Rows from block 5 of the image encoder, named by matrix and row number. Each number is 500 + 40 x the weight over its row's rms, rounded and kept within 0 to 999. All counts start at 0. Numbers have three digits each. After the name is the row's rms in percent of the matrix's.
# convs2: project pointwise conv (encoder.blocks.5.convs.2.weight, 120x480x1x1), inputs 240-359
convs2.57 099:531405487537514579485512454509506577578398416419541505479496460524445512542523545501434539517463499478462451546522572449459439489533467440504466507460508451526467503561513506533570444432485472488508524478504617484532475486526510470495579476470454502491527549483524553497537544461445482560480529531457459539519523551538480462531478475454496459495475490502560435
convs2.58 099:512522613516420582513542540563474446506454460537530556548505515526534508476466496459473512487462416493495531427495510447467508451473476523568573632488541515482517574474489477518509510495524396475493514492465480466404561496510444534533524489495561506539450528471551448427498500531535522496477534480487508536543488506511434532519552480500548440519456482516535520
convs2.59 103:529540509607556464491557539583521470484498545460532556488471505537496520463506548549464481460498538507535502547514452512584514501486495511535504487514549411533527462428545511463542562482496536537481517534517559460473521492530561454504547584511503499434546457465532504515463529422572537511530530499534559522556471475534524455439538469513447489547489509484498552
convs2.60 102:488460485544576452498538499368447461467597422504487467457545550503467423486497431511505535489535459528501515482488506552591547503501447456499535479553439523447476560436516490461431550502433604490476437555511505569504434488517439528519503517538579449534475511550496514482495517479574460472483528465496424519535511513534535543486509510607517552488520527554482588
convs2.61 099:455534536541499500529564464573452523460465512496630540474582510513457538529560509492499462457428510506466518500496526519489468491571521528504497474534500507435478517496529558489629469399525478542498528448492544529561569530503510469469487502525514536497465483498384526411524456520469503494551512565460558481465501583460492561531421452540526524483446448483448469
convs2.62 103:461419506516545493501547402535463431559502543585420546533495428472464486417503463534511472509446559431513525468530419503537527537502509556534481480486495503475568500545437528465534463525534557536467513477440521475482455405480478473474538537572524491533537596520473562527451530485469483499415496468589465448525498483511519546448473576506504462523523536475440572
convs2.63 097:514477446502446572472500564459529429508527498498469443479522516478554520526474548452518526519538558499529438500471491460459501482490501495470461559520469474575432478571488518576498454513476484514436472515490502486516483486435463538461588552465459481434487450515515463496511545510494499485524508546449513501459425529457543568500490492526538445516469550497510505
convs2.64 104:481478518559408443446560450520505528492467450495494474535490420506479509528561507504538502521539519503525462465490563535478476544463455543525526460522477456422501583468454507475421463514503487480491538468429517523431503490557523537465480494471523488377532429473568479477474482453575554540530455466491493569387449552465503560526537514495502551512541487462467481
convs2.65 099:526456475488490499516545421431478484427501582439383430525499509489506505523448447520519444467447495460500525540468490459550458547462458528464485552538542446547450458457406477464494539494470519517459556516504430475547448536443480484451416528513474440490482545532518576528527460543458431525494586531525510537506463580478469439548538481462501438502619483500482486
convs2.66 100:474596455475433551481486497466492485485499506523479444537458485536445446466511464517522532403553552532501498520457496504510434540481455557503436494447414518617468500402484472468549521560414475418480489467531521540475495490435405539514527529535459545439528460490489496489545497461397478458488546457574513528481456466506499440473504583580497478496534541464474402
convs2.67 104:478458462492561493505610513531469538512509503443499519482511494513495514517445518512413467490469470460521444437431458536448533490482466516513472439573571470478515467484512408422501470517519465516507554521526492521433509532567442543417584515497586443455432528501545412473507529475474572453477452531507494447538460472459461422471465543502479509487534487471483480
convs2.68 102:459426542447431511508427510503495519500581523419582565544478474460514548477522494444519447434496503455431491523507538485508565454514519479568414464507460555551553535489499547495504483520553463481581378527514392545410535422480451560449472411486523598452475532495430532531511440559503474483499472492498459507487538491438457494461455411540519553493491484530438502
convs2.69 103:498582536520509523559498468478488492485517436474537479490472448485483507504489496510555546511563459538529576531477563475516466473525489480492566487516520525535536508537531508519564522473543522504526460487545466515493523526474533468475584511506515440595472473461498533482530443479465553536434573525497536530535573473521551500550477450528524549565538549522515473
convs2.70 096:498509490482433420421563486465559513521576525419469438498481506479520454524506505539477543471488465548548560527492474505485505448524493388525451481573551466493500538498468497615471466560511530481530501526523542498471554520540473475472501446492471504424478502537506440513451514525516477504518428504477529489545509508385539432471514494543522497520505526504509509
convs2.71 097:512551454490526499520478518518525468470438515447546470492517525530411521413451485510485489487488501501531598488487478473533569470511518466486476506468488470496582528553461503512426523528438517539495463506488509546530496556630527470533516572500505510442504587496555490487493457503520488532570532480567513559518496586482482488487434482548543542485558470531496539
convs2.72 103:516515562460547548491461490558503501495486528545543543462514510483484481438515530492473496537495461502512512546485490499443466500526493591507469545543449510492494512543537496420576520525466448518554489499474513507469438521416502459504476468517485514454519462497543451558475493538539502492520539558537527523429534505500503570508517489552464462468546479498540432
convs2.73 102:469505511512487464500545491533481484567500443491494488525471572470561517497464480550538474452538482526485439547545482517472452498552513558481476448536563506447529492493559609507498487473478443560538507485506531497501501516489477466554483472546573480455524473514504453502505559567411505541525457540457484491539543531412521475509487503482431475476427563530465459
convs2.74 096:431599481502441446445517440448494588465533519520495489522520439479478563480580522549577494500460466472539511584468529484532406489513489559563430567482466511600431452501474501517493521437486572477566451473414452512424527473475501545502481576495458513484508579509485470470503636480549575537568446468533583523494513511510527527456543399417519501467491480502555453
convs2.75 102:501506499536527541561448497471544494507539466500490499496513459491564533429480518449488509534482448464556432467437498523419566531473506485475542488487456404504490488409499542487485531476423401568523515522451422562508461444527490504495518509506504491465517473513505488436545555573515502564489536500473434541514519527487518559476465484498484537524451510457555562
convs2.76 103:529524493462503496487495543568523425480499580484533518497524484550510492533459501526526526501481538482481435488505451561456429490513429476506470526542486529526537535452483559530518553407524555489523458452487539494527488556472532512503567529521512517525473496469443451487460517466497427475534498481455470513463450471489546478455506494519553439452470461472533441
convs2.77 103:545574501512475485553490528492599481478484448533535565573560493565505447506444537532418555526529455427500514390516555482458458465533521495478504510530497511565473534416484420507542499504524524531551484614584480445569459521543471486505476510470486474429527559486520552517502537480478524479488514532433512513547464504486439399524480483515489519513437584518517558
convs2.78 096:559431451501467506517460565513459513517516546498526482495500504477477462487494446471472500554564503450517523527493486521477498580544520502498548497527434534458476413502500574595463535536489550506479504499540474472548585473491474538549487523459462485519527513553623536465454529536483473513518500559456518461478462471547533531539550518537490513585486501568573471
convs2.79 098:504528482493458364457511479446476410426423505474480535580526539479446505485454510492498517498544508519478445500461478551445473527446494466545535520422457527505473427517561507401566512450516475448436469496487466518476453522519450523472519520466449493555454498524521563464509507537521477524524545462549539488407472536462534516505519532546467568451558492504411464
convs2.80 101:457504490480452581532574442437573460564435524542451374509507474527532538473487501484463524516503486557511465491510516525552568547488487512478545527557474510480482437505527466519529478553489510497529495418542512456502484540464465512518542503476580509523473524527465470498520453501536526502468540497533475503497484485510431442562560466514487499512478498529488465
convs2.81 096:464526533557500484519564529523513483516479429428511515483447497467473496487508574502491382520471530424447537463529521467539616449512489499497492552496450517463499463532479464404474529567498497474441463511477514525452565483499488542540467563517539484489497448537511432488504474487529535479559553514503464496572475538502503536509501558455498517434515488508507530
convs2.82 094:505506517455517499506407508463462559439458497452426466474483517507471526419518501512547488466537482547438477526475488551435521517486549523529478490527460538547420499535487456471480484523429432477474518417511437561533510538455552499555434466490477543529487529492491439464399568489454520462495527522459551517572479572480558523503530492491512522495534433448617484
convs2.83 099:539520516500429436482508516492525510500448485543508528449483461469444482488517485506586473533474518476532502572517461484523519501501505503528437543541525468564467548499518513504546480468533515472538432491529492518520455491524474422547474473517537499437456518417488517434522504565433469531487541485532478472501500467516574548479507500468501430521556523480532515
convs2.84 108:474415451459509483514474487439537567516467502510572502550466573467522477475528579486488543496443434574510468435546539475436428513566535469440528478496473432514451483491493512514464486489505564496486550497506428540491492539509536491496516554527497467453462445475489535552518477465458545527535487493557515420486486502499488531463523485491449512493554487511577465
convs2.85 100:498489462486474539523480456455445556471556561512479545506480563477511514512526452465484392495505496502529513536368461478475512485470459475509425501515468488457476455552454539523414451461502584481511412529525437495509414535503524517465418490546554483461469562443544541541484600515500484500534499536546472453460507495490440545469514434537495540454527553465488548
convs2.86 098:507571501483478519509449507492496440489536540449429514510553499427496494494533449476472600486538473532466506543490541447460470489516487477518588434555474535520505509589448577573479495496501475506493505488566515500474518550450481561492476528546461578557505491505519451509506558509486496521467515467464547427518529471401468520524503404575508481506509473451472486
convs2.87 104:513423426490540520528516559483526484513519572456498565487529496452576535550470457508470509495440584467522519567515484517490570545500527487517513518475492490512538528595531506492495421507443499468533540542502534491480458442500630474483530486449469556511447501489519499488492410509522473535462497459502448463525555558439511511490482524461501508476452534508494494
convs2.88 099:489499525464488553529534560464511546556507483492537500566535507526430462583528475454540554487482507498490526498473562506479435504506464455477490455562480530518531502485485655532521505433471466532486430510542528491541525483505464524433520448509493519480484459534512478483520521480459475498529449455482443429524487512500428483500494467521498436515498515557538558
convs2.89 101:471482539541427463484478472477579564519548519480469529482529454444574480443530518522493470469439545563472456511474562523420473481495439571473541483527491437516493493429548519552567451482425511546546477507556490514463479515540480585502508502501517569520450511464511594459518488518497492431584469506515522519456446551464491516476480540527444515489499546504517493
convs2.90 097:487484548469556524498490532515453588441518560426552648496484550525493542505510505494520489452467530523540521482533525500548505525517513515593578473516484463539551459547509523559514545527416504529537555447414443481479459564486501522482516438516504530583488506455490520488551541426538462493471492513450547548541510468481519504508582511479549467498516507518534549
convs2.91 099:481463512471519466468470473592594506527526537485511471476485529451523531503442510501541467524538487524503505507548524566517447558439468566484441536479464472446526486422485477519461572565467435505532550475508465399520516484507482503540539478445473533555484507456461450526462443517452496533445423500473505539533442447555509497504491544548511531515546466486512520
convs2.92 101:534401468491476489510462461482517528512541509492475531436503459516527467496516523543492461532534525543513467534486498427512450576395534469518464484482534468446517542430432505499487469516530494513454458479515513492507451477527510529502520498528483499537442433536454528538452456494536485515486436457543525475555481534556462506478487465490498482542484476499483466
convs2.93 103:518521514507566546492492500517445442465502512520462525520465454580503620501450557500509546561498493466549516499433483504466508568380528543541523490492432506494486523460497530494480539558455443427548539489475496518573486442516551528571566536472476531477492502511560494454521486516380494488493578530511549551533515474488452511472496488492474549556535547463466451
convs2.94 095:528562483516429495575504460439525451544579423494485493505493504492494546439490536504452499561551459448462514596511501507513465405542513453474488531519513461433414508479460538472435504476558500489561431492518526459505479591528440533545403454492481428488493458510494445581501510458515500554489492581489460501399470502536495494485509534546500475543496477577452470
convs2.95 103:438476547523547445503497463520488492518524508502480427521489484490503486436472608494547483443481519494460461437485505429505534514505498532405486516534538535486490491473521451518515504483482469516524560513575415481467493436491475481470505457441550507499475457476515497556499463502498534448551491504516509449539475466484479480467502519526509496488477545431527567
convs2.96 096:500500548490448548508493499454500494508509521525418492481442449532551598490512514479501448485490493529512580485537471538431504571514564529416533527495525582514603487493520448442534480493548473482610452506611513434538546490512485530469482550510480516570548438478509526494553467567486504569517508462561473460603498454482483516462517569511548494460548466458418504
convs2.97 099:506506525483500492539541519474509500439471413513516400510455580398481558514534505510425478469515474490540553551491571527508434536511442487504533466499494568558438469494505461529457481480571543538476475440482477507549504551500541539490559524511490464441482495468518560482537544490523520479544510493534579437463466468554515472625484502543463464515494504434465482
convs2.98 100:543490541478628543506610527511544453581461493504467439562522470519478469498452498526536564572464493513479467487507490494526526530437530496517451484532545489506453491540495453504483542444554535462485502508468462435504493515501508516492491485490480474553503493465493498463528517554437519492504502474454559483606504512398474540567452473504517484519407481495523485
convs2.99 101:467479540560552453491535501511548517497428455451529543537540523474517461495463510510541363462439548508481510575520439504565511421519504495528523508499456513557474415564467539509568566500477505565472446519537513524407491461482393453499493481465464462511495549472536530548534426459495521510526492445490495518522587492502497436487522558575485465461573518500539511
convs2.100 099:451502515549418528453519489465454486539583524551520469483555528536549529505489506538463547523479442502480531501387568451493533527541555446488525548578522504503516431388464503525525525492597497538524561490485433556463520514446486568439499453491462564572453513485494516519468486507499492506518475487446585486457575482528458502465545479529493508443437472474526538
convs2.101 099:477468465505423462534527489465588486493449441415472511473542494550484512454437471521565438515440529423522500487497489534524464560474470549495419481453471506440434544445501415541497537542514585547477452526457507541442482601505541535504532528484468515506446435501509548517508399480491500489520529501490474506611504508480430531489467541487539508557580502414516514
convs2.102 096:516552530495507467554507582477527547441493504409513496482496500525497557443533459514483498468498494459442435526544480524521445493482522478499436509545514461485524499483524453488501472515514511500499539507456471521474507512526477543588456484581488531451451492469525455513517443519544513429503525581581433537495547480442587540555489504439479492540523472529524493
convs2.103 093:547463514526561444535522523511440452493519512500491511451493535653413482511479458542513482487561487478452472458569531517487504506512472509535542518420516534456513479568564541540426508484477507493457523548452481501530609516478488549633484536494614456529524500463476487527515442480438459434448469530528423505472480471527465507491455477508534507516553526536498493
convs2.104 101:482472467474502430508483522571463441421468463525609493496433481477516531533468456505525532497527543531534563432514412460531538474482567545550514514497503468462473557439455465498429488515497510471488506516537436506507511536553451432547507450500511544469495432482538554515530470538501512578494505495467477512556476494587527505517474518508461477458447466531582519
convs2.105 099:445598447509550449479466520496469555485472563467496466521547535558468432496477517433494474525548470523486585549432465476459468451485449477511433531461512478521575479508525426502458485465419569536535466530544561557458485529489471522430481493518550552538554595515540478491518533481433516513548514477534502514448527478517511510526435502475529516498530543508512516
convs2.106 104:445457487482511491518532449523566477510544558566540588447491513449564506500558604513500557535471449467531452464526465519432500457520527571525517451437465558521464480501420523594517476509531583504495466419478579545442469513455531560591512519603500521473473570489445527505550481461479548498541473503464445512451444532508417539556449483457466490521632533411548435
convs2.107 101:519442529520568494505473531493464456542505490556508505514557520496469512518498500534564489520513519505451570543615487439553526475482593496503518481547436456557454514509498530556558458481459510484538477515488512500477477509500541526502485564479554499544529489462549510520536524546544512494559534529532538509605561501573468496488487460509542489489529554500569471
convs2.108 099:513491547516551514502470498437485612495520487459602469482462505524487529520471488530471582460491487529494496491524529472518549501471569570506537436485466527544476505423489612485470451518472491539538529509536495495475519416477531527409455508427491517491473543439457487559480505518563519436473501473442487492476526486509482478424457510478494541450436523545579521
convs2.109 101:443596518515505531497470432410535479481493553548485567491526511524555506597437467501495449584440406524449439553503479556495497503618517478455461533517520452500510480475520478487501542484515567500530408490491532459527593488454509531418529542488516502465549535493528486539469483486526556504454483510482464527575495535507466440519561500571467459520503499501468502
convs2.110 103:464463469471533510532486429488566549525495526492457449514501515508509520493526527482432456598510466468461483472422485475489487478473529475595552544529469428504511455518421517460478524467503460536501450503504523529478481497503542486488473466530436469515482431530554520508519526504456536494515456493577531486457526473475548543483467573547522503484477447492499491